From a checkpoint of a small image captioner: encoder arch efficientnet_v2.
Rows from block 3 of the text decoder, named by matrix and row number. Each number is 128 + 24 x the weight over the matrix's rms, rounded and kept within 0 to 255. All counts start at 0.
# q: attention query (decoder.blocks.3.attn.q.weight, 192x192), inputs 96-191
q.144 [162 116 111 183 152 121 121 126 148 110  96 115 119 152 133 131 119 118 122 121 171  99 121 102 154 133 137 143  79 133 151 151  71 111 181 157 103 169 110 100 116 114 109 101 170 157 159 187 136 173 122 170 151 106  88 153 157 130 146 110 106 147 144 114 121 149 110  94 120 108 124 184  69 156  94 170  86  86 128 156 114 150 165 141 107 181 173 159 149 109 138 140  91 164  79 147]
q.145 [124 124 108  60 152 130 111 152 117 104 101 159  58 123 123 140 137 148 161 101 123 111  86 148 141 115 115 121  55 115 102  97 153  86 145 184 113 146  66 127 122 135  50 191 103 111 108 110  88 156 116 107 155 149 130 167 120 129 101 112 160 135 164 122 156 134 126 120 153 110 146 109 143 112 142 147 114  99 121 156 122 120 139 180 125 122 100 144 127 110 124  89  87 154  87  96]
q.146 [121 121 102 117 127 122 155  98 163 103  88  76 109  87 126  94 134 150 129 134 137 108 100 116 141 124 150 144  88 136 101 153  76  88 111 142 144 123 132 130 120 101 124 119 132 100 142 114 142 106 148 105 163 159 152 101  84 104 128  91 130 147 151  79 124 101 121 133 104 150 135 115 123 101  94 147 114  98 145 171 139 132 155 145 157 115 115 163 106 153 186 118 186 110 158  97]
q.147 [131  90 130 141 120 118 143 143 158 112 141 132 137 136 105  99 130 104  99 110 125  82  81 114 131 160 122 105 136  89  97 143 129 141 129 140 152 116 139 146 118 115 169 102 126 127 122 110 138 112 129 135 132 144 149 122 135 146 156 108  98 138 123 154 102 103 124 113 122 127  99  91 111 122  98 135 135 149 122 104 132 148 122 157 158 141 125 163 136 116 136 133 117 120  84 153]
q.148 [159 129 146 144  96 115 134 147 126 134 113 161  82  80 105 135 126  97 186 172 161 115  89  92 158 110 166 172 119  93 111 145 172 111 130 147 169 157  96 127 143 158 137 135 128 120 115 121 129 109 145 129 141 109 115 126 149 138 138 154 126 115 165 103 136 154 117  92 121 119 132 135 136 115  85 167 125 148 131 120 111 115 143 170 121 104 141 153 164 109  92 139 139 139 137 140]
q.149 [ 97 133 135 156  58 138 100 121 125 135 153 126  60 114 110 117 110 126 116 128 102 124 125 118  74 152 118  80 137 138 103 116 155 146  71 149 114 123 110 112 109 157 131  95 109 152 141 162 133 133 128 107 136 145 154 125 120 163 112 139 153 132 185 103 127 150 152 161 126 104 127 105 176 117 139 136 202  91 108 131 133 134 182 131 114 146 129 125 180  81 116 129 166 146 114 132]
q.150 [142 151 128 136  84 144 162 109 171 184  94 173 113 128 117 124 131 151 129 138 132  91  90 130  92 157 150 137 167 111 154 142 125 100 175 142 146  83 165 114 124 124 159 166 131 141 109 142 176 111 146 120  89 123 109  99 113 135 111 130  98 162 119 158 116 124 143 135 138 102 107 102 116 149 104 146 115 183 117 101 124 152  84 106 129 133 138 131 119 113 160 123 135 141 115 142]
q.151 [127 121 124 146 124 136  83 101 156 124  93  84 122 134 138 145 135 142 117 124 111 139 139 156 130 146  98 104 121 113 104  94 149 172 119  97 159 131 156 154 166 164 129 121 100  96 110  91  98 115 106 134 118 126 123 138 107 146 129  75 157 140 146 150 108 145 141 140  89 159 111 118 101 192 151 108 133 133 120 130 131 132 148 100 114 112 104 140 135 128 155 154 100 152 139 165]
q.152 [129 137  98 109  93 165 133 148 141 180 118 100 169 174 155 141 135 147  74 134 135 124  83 116 135 110 160 123  95 122 123  91 138 166 135  83 148 138 148 106 160 125 108  90 172 149 136 128 110 134 126 130 134  97  87 156 168 136 134  76 144  96  99  96 121 134 108 147 134 151  84 149 170 127 115 101 104 133 108  99 123 113 121 139 126 148 140 135 137 106 138 111 120 120 101 150]
q.153 [111 139 162 172  78 171 145 102 107 107  93  95 175 108 144 111 161  97  99 101 116 121 155  66  86 128 116 102  91 165 147 123 141 121  92 143 113  85 161 132 139  92 168 150 161 115 122 127 132 133 112 139 138 135  91 145 115 115 101 159 139 108  98  75 126 100 148 122 102 118 149 139 109 127 145 157 127 110 143  96 121 117  96 144 160 128 115 149 129 145 141 150  87 134 131 138]
q.154 [133  91 131 128 137 149  96 142 131  92 157 147  80 124 141 109 136 104 103 133 138 196 137 194 153  80 104 159 121 104 108 108 121 133 119 128 147 124  81 126 111 103 155 184 109 124 178 114  79 125 130 154 163 118 118 150 101 159 161 113 125 136 144 144 113 181 116 128 150 120 120 109 186 133 124 103 120 150 135 128 146 136 173 136 105  87 156  78 123 125 124 107 124 120 130 101]
q.155 [159 147 118 128 109 122 118 152 120 164 154  97 156 129 161 169 136 123 148 180 132 117 151 131 115 120 158 126  97 147 139 127 128 122 135 122 122 150 116 188 100 105 120 144 155 135 121 160 124 136  99  72 141 114 134  91 193 136 141 165 131 169 109  77 130 155 137 164 124 148 166 116 124 120 127 178  99 159 132 136 157 133 192 110 132  99 129 152 154 115 118 147 146 133 164 132]
q.156 [118 154 107  62 124  80 132  97  86 122 140 159 106 141 139  92 123 134 130 161 164 118 156 116 121 132 110 139 124 102 159 153  94 115 141 121 120 164 136 101  93 128 160  91 104 167 133 141 133 127  98 169 155 110 132 132 149 108 108 136 155 131 103 141 146  76 114 120 168 144 128 126 106  76 109 100 146 116 131 152 105 152 130 115 157 125 101 106 100 171 148 139 181 142 100 126]
q.157 [130 140 150 119 106 159 155 140 141  82 160 141 158 126 150  72 119 149 175  80 133 126 145 135 147 125 111 166 141 167 166  94 110 132 133 169 156 100 149 138 164 122 132 118 119 132 135 145 173 140 119 141 125 145 124 142 137 131 157 135 133 148 121  97  82 126 101 122  92 108 140 142 100 159  86 143  98  94 116 130 163 112 108 156  92 127 146 129 107 115 151  88 171 142  98 148]
q.158 [157 149 146 121 111 132 128 115  85 175 144 108 132  94 117 149 138  81 144 124 103 179 163 118 153 108 114 155 131 129  86 113 134 132 126 114 155 144 140 134  92 161 135 174 104 123 102 144 132 152  83 126 110 129 147 136 142 148 123 113 115 119 170 110 131 131 121 128 125 115 114 139 112 127 128 173 174 135  91  93 160 181  89 138 159 125 135 142 130 131 138 158 100 103 120 110]
q.159 [137 121 115 139 117 174 133 154 120 157 106 105 108 108 138 119 123 135 108 109 152 112 139 137 102 105  90 118 152 124 175 132 159 154 123  72 114 141 154 123 159  94 152 139 139 108 138 119 137 113 140 127 133  95 122 106 126 132 105 119 137 133 144 151 114  99 142 141 131 158  93 156 152 156 139 168  96 189 137 133 150 165 130 163 129 114  82 155 125 127 149 136 140 110  95 127]